config.toml
model = "multi-label audio tagger"
dataset = "simulated sounds of rotating machines with and without faults"
hop_length = 160
win_length = 512
norm = "layernorm"
stem = "single"
mixing = "mixup"
init = "lecun_normal"
residual_init = "none"
optimizer = "soap"
one_sided = true
batch_size = 128
Rows from block 13 of a small multi-label audio tagger, named by matrix and row number. Rows with one number belong to one channel. Each number is 128 + 32 x the weight over its row's rms, rounded and kept within 0 to 255. All counts start at 0. After the name is the row's rms in percent of the matrix's.
After each channel's rows are labels from the 100 clips, of 14976, where the channel reaches its largest size: "strongest on" is what is common among them. Only what is clearly more common there than usual is listed. The data: simulated sounds of rotating machines with and without faults. In brackets: how many of the 100.
# filt: filter width-5 conv, dilation 8 (model.blocks.13.filt.weight, 192x192x5, each kernel summed), inputs 0-31
# gate: gate width-5 conv, dilation 8 (model.blocks.13.gate.weight, 192x192x5, each kernel summed), inputs 0-31
# out: residual pointwise conv (model.blocks.13.out.weight, 192x192x1, transposed), outputs 0-31

filt.84 079 [165 138  93  84 202  85 108 154 105 160 120 177 152  94 167 115 203 131 119 164 113 156 149  95 135 133 117 116 150 207 152 164]
gate.84 087 [ 74 162 119  89 150  79 103 104 123 107 147 141 108 130 157 126 183 107  98 161 137 156 137  98 150 171 152 113 140 105 114 103]
out.84 095 [118  79 103 138 168  53 127 133 134 105 162 107  58 142 135 126 127  60 128 134 155  47 112  98 126 142 127  88  96 170 106 125]
strongest on: turbine (32)

filt.163 152 [127 119 106  81 101 120 159  83 110  84 157  67 156 198 120 133 133 135  86 148 203 103 113  99  90 151 132 100 125 172 111 141]
gate.163 111 [138  76 134 136  91 157 148  94  75 132 153  95  69 208 179 130 138 152 135 126 195 101 118 105  76 123  67 108 158 139 140  79]
out.163 111 [141 134 135 113  84 142 175 114 117 124 135 150 119  84 123 101 116 167 118 155 156 133  86 153 117 128  95  96 139 198 137 161]
strongest on: reverberation (74); text has "room" (74); text has "reverberant" (74)

filt.47 135 [154 135  94 109 146 141  43 111 118 147 154  92 128 163 111  79 155  52 157 110  88 102 141 111 138 131 192 171 137  96 116 161]
gate.47 125 [131 124 108 176 130 106  33 116 110 168 168  90 133 160  89  68 140  81 148  93  77 123 138 137 180 130 170 159  76  98 107 161]
out.47 109 [167  80  61 141 114 115 124 135 152 165 117  99 161 146 163 123 113 199 153 159 127 103 178 165 100 166 138 106 148 112 164 160]
strongest on: compressor (89)

filt.164 096 [172 159 144 145 140 120 146 137 132 166 171 167 146 131 166 173 166 170 120  85 126 115 114 103  92  81 146  90  62  83 175 113]
gate.164 094 [161 142 108 148 171  83 101 108 147 110 174 104 156 187 141 138 136 110  88 105  92 109  78 133 109 141 126  69  91  90 156 125]
out.164 112 [146 170 144 111 164 137 123 107  89 107 137 129 111 103 130 118 206 157 147  84 133 115 156  99 106 126 116  88 118 154  98  74]
strongest on: quiet level (62)

filt.146 083 [164 146 132 145 145 103 149 156 131 177 128 207 156 119  56 193 160 170 148 179 108 111 157 105 147  81 119 127 145 122 165 128]
gate.146 097 [141 120 140 125 112  62 106  76  95 138 177  98 114 163 134 148 147 144 102 144 171 105 103  99  57 150 154  80 178 138 112 114]
out.146 107 [114 108 116 152 162  99  65 182 113 150 150 151  99 121 136 116 107 155 159 166 162  90 149 114 163 184  80 153  88  64  98 130]
strongest on: reverberation (71); text has "room" (71); text has "reverberant" (71)

filt.17 139 [124 169 117 140 170  31 122  94 178  98 141 191 110 144 118 201  98 146 155  89 153 174 129 117 149  75 144 123 107 108  81 113]
gate.17 112 [ 95 114 160 172 147 109 130 123 132 106 102 191 122 126 164 145 126 100 188 129 161 141 126 140 124  82 162 126  69 122  89 187]
out.17 084 [ 80 147 142 178 136 116 104 147 170 166 219 145 128 140 152 170 164 124 130 128  99 105  72  96 119 108 126 123 129 112  91 145]
strongest on: electric motor (31)

filt.138 124 [139 188 117 135 162  87 103 186  72 189 124  94  76 135 161 114 157 136 146 129  98  90  55 125 128 151 184 134  47 176 131  93]
gate.138 114 [141 161 169 142 171  99  46 151  67 173 129 106 146 123  88 118 129 111 104 115 133  67 106 134 144 155 193 140   5 121  64 100]
out.138 113 [150 154 113 110 179 128 136 118 128 146  48 133 136 109  75  98 163 162 136 123 104  98 119 176 162 128 148 151 187 171 129  94]
strongest on: state: normal (74); text has "fault" (74)

filt.14 093 [146  48 109 119 134  86 103 115  91 144 183 157 168  62 128 164 131 115  81 130 118 141 156 122 143 146  97  85 122 128 119 101]
gate.14 092 [117 227 104 101 128 138 126 155  61 155  99 108  93 156 156 116  96  94 167 213 131 106 115 123  84 147 139  86 102 167 152 207]
out.14 102 [111 150 144  84  93 144 111  21  80 171 170  78  84 127 169 174 100 120 140 147 149 164 130 117 161 152 134 218 138 126 159 140]
strongest on: compressor (32); squeal (32)

filt.7 120 [ 86 102 137 141 152 190 132 129 129 131  99 133 161  96 156 140  98  91 157 144 107 104 149 122 186 116 158 146 113 124  85 150]
gate.7 108 [132 174 167 111 131  70  75 135 112 122 170  98  76 165  92  71 164 135 119 117 174 153  67  98  64 135 133 122 117 143 125  78]
out.7 106 [108 105  99 136 107  95 102 144 132  97 125 185 121 109 143 139  88 139 138 129  75  81 129 115 141 124  86 114 128 201 137  82]
strongest on: thin (high-pass) (84)

filt.86 099 [ 99 125 139 158 115 108 120 120 159 115 108 198 127 142  92 143  73 169 102 167 166 163 192 135  78 135  98 111 139 100 116 135]
gate.86 111 [155 148 154 149 101 104 138  69 153  91 114 185 152  81 128 145 120 111 120 160 108 136 129 139 122 127 110 110  97 174 134  80]
out.86 098 [ 82 107 119 133  82 162 127  82 163 124  88 217  90 142 142 149 141 147 155  80 161  76 128 133 117 170 141 114 155 120 135 114]
strongest on: state: faulty (84); grinding (68); conveyor (32)

filt.173 117 [148 156  96 150 140 172 139 137 144 153 165 166  94  91 158 123  88 110 109 141 147 172 138 143 119  55 137 106  59 147 122 153]
gate.173 112 [173 190 139 131 120 119 109 154 124 140 121 135 129 130  97  82 135 120 128 203  94  90 161 183 168 173 128  89 148 164 161  57]
out.173 112 [ 21  99 132  96 143 161 113 113 113 140 192  55 135 122 147 140 152 115 112 178 158 132  94 111 132 125  99 120 153 138 140 156]
strongest on: pump (31)

filt.117 071 [125 122 122  65 163 120 132 143 102 205  91 117 120 102 140 144 135 132 138  85  73  94 126 149 197 120 134 115 108 117  93 129]
gate.117 079 [140 134 162  99 144  75  99 120  68 171 174 147 111 163 105 115 143 109 107 164  45  95 163 140 135 160 100 124 157 185 129 166]
out.117 098 [135  61 127 104 158 131  79 126 105 105 130 143 110 125 159 135 166 100 100 116 116  91 207 164 132 110 143  97 126 132 140 126]
strongest on: rattle (43); fan (38)

filt.101 080 [ 90 101 131  89 156 129 141 128 157  93  95 136 176 167  60 142 137  95 136  73 152 184 123  81 152 138 145 127 138 109  60 130]
gate.101 084 [164 127 161  99  95 147 113 112 148 122  84 187  91 129 122 149 183 141  95 193 128 131  93 110 120 142  73 113 122 143 181  90]
out.101 081 [ 82  57 176 141 136  84 135  74 184 134  98 161 149 109 124 164 138 118  72 104 169 146 141 150 200 156 129 161 137  95 148 152]
strongest on: rattle (41)

filt.69 122 [150 150 140  88 117  92 164 117 125  89  89 137 176 137 142 215 109 170 139 149 158 175 103 160  76 135  98  61 181 102 172 134]
gate.69 123 [111 113  65 166 130 116  45 135 107 135 130  98 165 178 109  79 153  69 152 106  95 151 136 112 139 154 179 138  86 121 124 157]
out.69 080 [122 138 149 149 145 123 156 124 146 153 123 162 122  53  88  56 116 148 120 116 128 131 146 125  85 130  88 192 111 169 134 119]
strongest on: compressor (81)

filt.62 098 [178 148 149 144 136 190 139 133 118 173 101 144  99  81 211 126 119  96 178 121 154 107 140 155 171 143 127 154  92 148 100  92]
gate.62 103 [120 107 111  69 146  73 104  77 135  85 197 153 137 181  71 149 124 177  65 107  84  84 110 125  86 104 115  95 164 159 149 133]
out.62 088 [122 174 127 118  98 131 137 124  97 135  82 109 134 137 115 115  72  63 152  71 116 115  56 147 161  91 106 143 114 149 118 133]
strongest on: fan (68)

filt.159 102 [ 73 107  95 167 120 128 116  78 126  87 101 200 154  82  72 108 110 139 146 208 125 140 167 158 124 172 135 136 183 137 137 117]
gate.159 105 [130 161 109 110 137 131  92 107  97 184 168  98  80 163 153 147 145 120  67  93 149 132  87 146 125  93  84  77  67 127 167 103]
out.159 115 [167 115 158 110  92 118 163 125 170 164 191 161 111 100 166 111  87 151  90 123 110 175 119 137 106 142 107 175 110 172 114 114]
strongest on: grinding (58); pump (33)

filt.112 100 [128 155 120 163 125 131 144 123  77 177  80 170 105 165  61 165  93 123 106 133 108 147 120 140 123 118 145  87 149  67 109 143]
gate.112 100 [141 166 158 163 175 143 132 125 108 160 129 107 101 135 140 143 121 113  97 135 107  97  89 145 178 107  91  75 105 130 165  74]
out.112 110 [137 160 144  97 118 129 187 111 139 156 121 123  84 158  60 153 113 129 119  84  76 104 167 166 132  96 110 177 111 148  87 103]
strongest on: grinding (37)

filt.11 102 [132 181 146  99 130 134 141  91 184 139 130 158 139 104 160 144  77 142 153  92 196  96 133 152  82  98 129 150  79 136  99 161]
gate.11 111 [129 185 160 134 123 117  91 109 184 146 153 144 156 135 140 154  96 123 100  75 130  63 116 198 113  87 126 102 100 139 149  90]
out.11 096 [110 156 123 102 175 151  85 152 147 131 167 152 164 102 143 126 156  89 157 103 119 122 136 141  65 130 106 150 121 137 100 108]
strongest on: compressor (48); grinding (35); pump (29)

filt.127 088 [164 102 132 140 110 178 121 112  86 153 148 176 115 118 130 165 158 124 113 101  92 138 120  84 111  93 144  61 132 106 200 149]
gate.127 100 [165 138 121 115 169 146  88  96 110 158 176 164 135 128  77 137 127 146  62 139 101 136 148 128 119 131 120  28  82 107 185 152]
out.127 097 [131 195 171  64 218 193 115  64 155 184 160  92 147 139 139 123 102  95  88 113 121 116 133 192  62 115 172 194 164 129 183 158]
strongest on: rattle (37)

filt.58 097 [ 88 143  92 110 158 172 115  89 116  78  80 171 100 148 156 157 213 124 117 145 109 141  98 160 106 159  94 122 105 148 127 119]
gate.58 104 [ 66 138 132 141 170 186 108 145  76  93 106 129 109 153  87 154 147  90 120 123  84 129  92 130 109 128  82  93 114 172 162 122]
out.58 098 [ 88 139  66 117 129  76 105  78 139  77  79 161 129  99 108 117 247 104  84 131 126 120 142  97 217  97 137 141 123  95 160 117]
strongest on: speed change: steady (80); compressor (30)

filt.43 111 [130  95 229 134 126  36 136  93 131 139 124  78 141 128 152  93 161 102 137 124 144 156 131 111 121 117 199 172 155 152  72 126]
gate.43 119 [107 126  99 131 140 230 124 105 104 122 113  94 112 128  94 158 187 108  89 107 136 161 113 133 132 185  85  97  90 116 178 110]
out.43 090 [109 131  79 173 136   0 173 128 156 130 134 123  88 175 155 112 179 155 134 112 164 141 174 125 139 150  99 123 116  98 117 107]
strongest on: speed change: steady (91)

filt.191 132 [198 123  76 140 119 115 138 104 129 195 156 116 154 130 122 146 136 189  68  93 126 109 109 143 167 141  84 134 145 130 179 218]
gate.191 137 [ 99 156 141 102  77  87 155 151  54 169 148  97  77 124 152 106 101 103 146 125  90 138 131 138  65 111 174 116  78 124  81 158]
out.191 103 [ 81  75 210  92 199 120  56 109 119 165 109 135 159 152 121 132 145 149 127 147 147 150 131 117 149  99  52  92  48 113  90 117]
strongest on: piston engine (75)

filt.108 120 [112  84 140 156 138 165 169 110 126 108  91 132 146 140 175 129  85  85 114 139 116 110 111 129 189 181 138 140 105  95 143 158]
gate.108 122 [147 157 156 133  99  74  97 134 149 130 166 137 111 178  99 120 158 174 154 157 143 126 135 129  91 116 112 121 150 192 189  79]
out.108 091 [113  72 105 102 133 172 123 130 145 171  82 147 132 158 135 141 115 163 119 125 117  95 147  73 142 144  71 155 136 150 150 130]
strongest on: thin (high-pass) (72)

filt.122 139 [112 158 147 159  81 121 154 145 149 195  96 165  97 149 111 136 131 143 204  67  99  80 166 192  87  44 145 151 126 137 100 154]
gate.122 113 [117  77 109 161 163 158  96 143 121 110  87 134 144  70 151  97 134 123  66 118 173 170 102  61 190 192 117 185 189  98 139 101]
out.122 094 [128 117 178 139 114 143  74 110 101  90  90 136 135 138 135 126  90 132 167 162 117 136 113 133 201  48 143 151  39 139 100 142]
strongest on: gearbox (36); turbine (34)

filt.157 124 [121 148 156 128  68 113 152 143 136 176  96 156 123 171  96 164 154 136 201  92  80  62 174 196  91  34 109 123 149 116 131 151]
gate.157 111 [129 128 138  86 188 126 109  61 140 128 113  70 115  40 171  97  88 102 105 100 232 121 137 119 162 144 114 185  84 146 107  96]
out.157 082 [ 64 136 158  96 133  67 172 161 135 123 183 128 148 154 107 128 180 113 166 140 139 186 114 104 108 142  75 152 138 112 163 141]
strongest on: gearbox (39)

filt.55 098 [133 122 178 170 165 166 125 171 128 132 115  92 144 143  34 117 118 120 102  80 136 191 143 121 126 133  95  93 113 133 138 171]
gate.55 097 [154 184 101  64 136  64 128 128  91 143 159 146  93 195 127 125 111 165 119 148 106 154 139 102 102 126 138 128 122 107 164 142]
out.55 093 [135 161 195 108 168 154  92 132 125 119  84 161 142 163 180 138 170 101 157  68 110 105 109 149 132 105 123  94 169 112 157 102]
strongest on: pump (43)

filt.129 092 [ 74 135 168 142 110  80 132  96 139  58  95  89 167 129  69 148 131  82 143 145 163 135 169 140 115 158 177  81 101 107 118  95]
gate.129 088 [120 214  96 105 121 145 121  59 110 122 134 137 138 169  85 137 150 104 104 171 102 136 132 156 110  72 106 149  98 146 211 155]
out.129 095 [176 140 171 168 148 121 119 146 119  82 135 118  93 241 107 156 168 132 152 175 127 151 132 132 139 174 153  94 102 140 109 119]
strongest on: squeal (31)

filt.167 119 [138 113 131 159 201 143 102  96 141  83 103  89 128  51 181  94 117  95 159 129 175 196  93  81 195 101 125 147 161 110 152  99]
gate.167 117 [123 146 156 131 152  88 110 116 129 160 154  70 133 167  86 124  49 145  84 162 168 131 116 130  95 163 125 140  73 139 119 161]
out.167 075 [144 162 155 101 160 107 115 111 164 129 161 161 109  93  79 155  82 118 139  97 130 133  80 141 158 164 116 188 131 120  89  70]
strongest on: fan (49); gearbox (44)

filt.79 114 [128 158 160  97 162 107 117 157 126 165  91 138  94 171  94 181 173 118 172 127 119  93  96  71 126 102 118 104  79 107  64 138]
gate.79 110 [ 87 163 132  91 112 112  80 112  98 161 130 107 113 124 112 113  97 116  64 139 128 102 171 128  94 141 172  75 127 139 181 124]
out.79 102 [101 142 136 142 149 153 117  94 105  71 100 154 152 124 111  95 101 110 107 120  93  99  71  97 163  89 144 116 116 105 133 154]
strongest on: text has "room" (65); text has "reverberant" (65); electric motor (48)

filt.12 085 [ 86 160 191 161 141 137 104 143 141 127  51 129 122 130  85 137 112 139 129  98 123 108 141  64 150 110 137 170 101  45  83 146]
gate.12 091 [138 192 129 115 116 159  94 126 107 127 133 165 106 164  87 136  86 122  79 142  98 105 116 104  80 143 117  87 126 135 154  57]
out.12 102 [ 82 141 114 166 198 111 117  47 152 157  98 121 136 125  66  97 124 102 132 193 126  98 134 110 125 168 120 171  95  81 180  59]
strongest on: rattle (38); fan (35)

filt.143 143 [118 148 121 151 164 104 106 177 133  80 112 145 228  89 151 102  96 112  70 166 118 129  98 118 123  92 143 144 149 113 153 156]
gate.143 118 [115 102 118 179 164 101 148 150 123 125 105 121 184 145 109  84 129  97  46 132 124 135  44  98 137 113 160 102  90 120 151 149]
out.143 102 [122 121 112 158 152 150 127  85 117 115 121 164 207 140 136  65 129 112 135 112 120 103 126 150 137 147 104 166 194  92  78 158]
strongest on: air leak (40); fan (34)

filt.100 108 [ 95  99  66 153 159 151 155 143 167 163 118 168 114 128 160 114 112 116  89 122  78  99 111 120  45  95 104 153 135 157 147 143]
gate.100 104 [161 113 152 142 104  90 149 113  97 147 162 120 140 156 164 190 109 170 120 122 108 168 127 144 102 111  81  99 106 116 183 142]
out.100 104 [119 146 196  32 163 160 168 104 184 167 144 163 164 130 136  99 164 110 136  95 125 115 117 133  51 122 124  74  92 155 166  95]
strongest on: fan (32)

filt.136 125 [127 111  77 133 162 122 124 117 155 144 144 125 115  71 202  81 156 103 161  98 151 132 149 110 112 114 119 161 134 115 142  94]
gate.136 122 [186 141 128 133  74 135 148  84 134 146 152 136 133 157 103 159 127 143 115 145  83  52 140 197 150 133  76 102 109 132 143 152]
out.136 094 [ 90 129 105 127 139 135  64 118 140 175 149 113 144 111 109 105 111 124 139 150 165 190 165 126 160 135  90 182 119 205  97 166]
strongest on: fan (65)

filt.16 073 [161 145 167 110 136 134 110 186 162 117 151 142 133 116  97 155  94 133 141 117 151 144 166 127 136 121 125 113 189 111 104 162]
gate.16 087 [106 186 124 120 179 108 101  64  91 102 186 120 124 115 102 171 124 131  81 122 142 161  77 124  88 117 114 124 120 153 156  90]
out.16 110 [164 130  98 112  97 127 109 127 149 119 147 113  69  85 175  82 109 125 108 184 121 183 153 116 180 154 104  50 126 144 128 114]
strongest on: grinding (40)

filt.25 074 [147 153 114 138  92 117 124 180 150 124 195 118 126 108 162 130 155 164 120 146 117 122  73 129 136 105 134 105 135 153 130 132]
gate.25 088 [149 169  91 118 151 137 129 194  80 149 100 155 109 115 166 156 169 138 133 159  67 179 100 117 118 134  73  98 112  97 113 113]
out.25 089 [135 131 141 150 130 103 146 110 165 122 227 147 108 144 127 137 128 128 116 118 146  92 143 174 122 128 137 125 140  94 102  92]
strongest on: rattle (36)

filt.174 065 [137 154 124 119 154  93 149 113  81 140  24 139 145  79  95 114 127 105 133  66 131 161  80 104 142 143  94 181  74  69 104 151]
gate.174 080 [125 170  61  92 140 118  91 117 132 113 176 154 128 146  92 109 104 135  81 146 115  88 135 179 121 170  85 115 155 116 195 122]
out.174 089 [173 102  96 137 132 150 142  37 166 139 114  75 208 114  94  76 160 107 149 101  88 114  87 142 159 128 114 130 141 129 173  91]
strongest on: fan (32)

filt.179 110 [166 169  56  45 137 152 140 101 139 117 162 133 108  95 146 148 160 170 149 150 107 157 155 141 112 131  97  79 124 172 120 102]
gate.179 118 [154 172  75 113 153 128 100 144  72 109 165 144 173 104 100 158 135 144  89 181  90 171 120 135 119 109 109 137 146  69 162 122]
out.179 127 [107 119 153  98 169 206 151 115  90  87 170  94  74 148  93 138 122  92 202 104 148 129 150 146 157 101 142 163 142 132 113  68]
strongest on: muffled (low-pass) (85)

filt.65 093 [100 132 166 191 121 138 123 121 166 186 112 181 107 106 106 121 125 147 119 101 134  96 168 175 161 113  88 138 108 216  88  78]
gate.65 088 [ 68 121 163 164 109 124  94 161  76 154  82 105  83 120 109 112 153 106  96 138  96 120 134 157 105  86 101 124 129 212 154  96]
out.65 109 [158 148  64 173  94  82 120 165 158  81 126 137 128 115  90  90 143 110 132 119 156 117 116  94 111 103 136 150 110 105  44 190]
strongest on: pump (36)

filt.59 081 [ 93 112 161 202 111 145  85 132 127 100 105  83 138 143 107 121 158 139 145 113 154  77 130 112 128 141 153 113 154 104 167 103]
gate.59 078 [137 127 119 167 155 102  69 146 115 133 157  71  72 175 102 158 119 167  69 143 116 120 139  98 103 150 133  61  84 155 135 104]
out.59 097 [103 184 102 133 143 119 144  69 155 116 145 130 166 240 137 158 172 166 112 174 208 147 107 118  81 151 124  61 133 122 125 161]
strongest on: squeal (45)

filt.128 104 [101 129 155 146 140 172 135 172  79 176 143 133 194  94 114 179 109 146 117 154 102  97 115 104 140 179 130 128  56 120 109 138]
gate.128 120 [127 203 111 106 171  83  98 150  84 169 119  79 159 153  89 154 106 121 104 167 106 114 147 128  83 128 153 116  86 123 156 141]
out.128 119 [ 95 109 102 119 141 155 188  71 130 119 114 102 135 111 103 179 123 195 200 159  92 120 116 113 161 173 123 134  85 227 109 120]
strongest on: gearbox (34)

filt.49 110 [119 198  49 137  97 109 116 109 137 180 109  78 151 113 161 116 145 105 119 123 153  98 142 103 146 115 194 140 192  98 129 160]
gate.49 111 [143 131  78  90 176  79  87  98  99 166 160  65  97 154  38 143  95 138 124 104 118  99 129 147 114 151 119 139 154 141 189 108]
out.49 100 [164 148  60  76 133  93 160 121 139  92 113 128 119 161 162 115 139 107 130 114 172 118  94 126 141  98 171 124 118 150 123 165]
strongest on: bearing knock (47)

filt.74 101 [142  74 123 130 121 144 149 106 161  72  99 156 114 166 145 110 140 158 174 106 123 115  79 125 110 108  81 165 105 127 142 115]
gate.74 105 [127 195  89 140 123 115 137 119  58 163 172 102 144 141 112 134 100 146  81 152  85 112  86 109 120 164 132  98 131 119 192 104]
out.74 113 [133 145 125 124  86 123  75 143 125 128 162 129 124 166 120 110 110 123 126  84 126  96 119 150  86 142 113  84 164  85  85 126]
strongest on: turbine (76); reverberation (60); text has "room" (60); text has "reverberant" (60)

filt.161 076 [157 125 109  88 141 107  83  66 125 140 120 171 122 124 133  89 179 180 107 114 131 105 136 152 140 106  81 148 218 162 130 120]
gate.161 085 [118 162 128 138 116 141 101 109  98 129 175  86 130 127 125 162 102 118 116 167 102 157 133 131  86 137 101  56 124 162 200  99]
out.161 106 [113 154 154  76 136 154 101 144  92  99 153 167 147 199 164 128 168  76 103  96 162 174 121  79 118 140 111 111  73 143 153 134]
strongest on: state: faulty (88); squeal (69)

filt.103 110 [139 115  72 139 149 157 176 108  94 121 112  77 169  97 139 108 104  78  67  90 116  95 166 142 157 149 136 127 119  73 130 173]
gate.103 113 [146 152 137 116 148  63  82 119 166 150 145  73 159 135 101 126 131 191  86 127 154 106 104 107 161 139 109  91 118 145 148  99]
out.103 101 [146 101 127 115 139  83 104 132 159  84  89 204 109 101 192 156  74 104 116  93 113  54 171 107 175 152  87  63  87 143 178 141]
strongest on: thin (high-pass) (49); turbine (30)

filt.115 081 [149 166 124 147 166 115  89 130 122 101 107 182 193  99 131 141 127 107 147 102 114 118 159 179 114 135 106 127 156 117 137 133]
gate.115 086 [133 171  90 138 169 121  81 127  83 159 155 174 139 151 138 125 113 117 121 165  73 118 142 161 104 134  66 101 172 108 155 120]
out.115 110 [141 106 179 184 110  98 144  77 105 154 152 114 147 111 104 139 155 138 141  96 129 116 207 162 157 186  97 167 175  74 138  83]
strongest on: state: faulty (85); squeal (51)

filt.67 077 [115 166  79 118 127 135 151 110 175  96 106 130 139 145 113 122 114 163 135 101 150 101 132 148 160 122 142 178 117  96 143  96]
gate.67 084 [116 220 135 103 158  99  81  96 127 125 122  94 111 112  67 151  88 118  74 178  81 116 146 134 106 133 119 114 151 210 195 114]
out.67 106 [ 91  77 154 109  43 179 167 139 123 159 116 145 138 151 132  67 151 137 129 149 138 152 141 106 202 102 113 116 149 111 115  78]
strongest on: rattle (33); bearing knock (33)

filt.148 120 [152 121 148 138  96  80 122 145 150  85 135 135 123  85 135 128 116 139  72 135 141 151 132 140  92 128 121  95 130 129 148 122]
gate.148 115 [143  86 163 129  78  96  92 161 140 131 184 114 109  97  71 146  98 123  65 125 148 121 151 164  81 122 124 131 137 130 172 123]
out.148 117 [134 122 100 166 121 132 145 163 179  71 144 129 120 125 141 120 107 196 119 115 141 168  87 117 153 157 122 177 167 109 127 128]
strongest on: fan (42)

filt.113 089 [123 174 148 128 116 114 129 154 136 103 147 108 142 108  86 193 113 142 119  85 156 147 150 170 108 121 119 123  92 125 166 111]
gate.113 084 [136 203 109 131 177  97  93 134  85 107 211 110 146 130  72 158  65 122  97 134 116  95 124 135  88 119 130 151 139  69 149 123]
out.113 089 [159 109 153 136 102 154 152 121 201 135 146 115 170  77 140 190 116 110  74  97  76 199 122 133 115 128 105 132  94  77 197 110]
strongest on: thin (high-pass) (35)

filt.139 104 [179  92 176  93 115  98 119 141 124 143 107 116 134 147 177 146 154 137 145  82 104 122 105 129 159 105 140 162 132 132 150 137]
gate.139 099 [ 98 135 128 152 157 125  85  84 107 106 131  83 154  99  78 147 111 137  50 137 157  47 148 138 126 152 151  92 122 171 136  93]
out.139 120 [146 122 123 132 110 126  50 117 102  93 177 116 147  73 132 149 149 208 146 130 140 168 117 112 150  78 129 126 142 154 109 133]
strongest on: electric motor (30); turbine (30)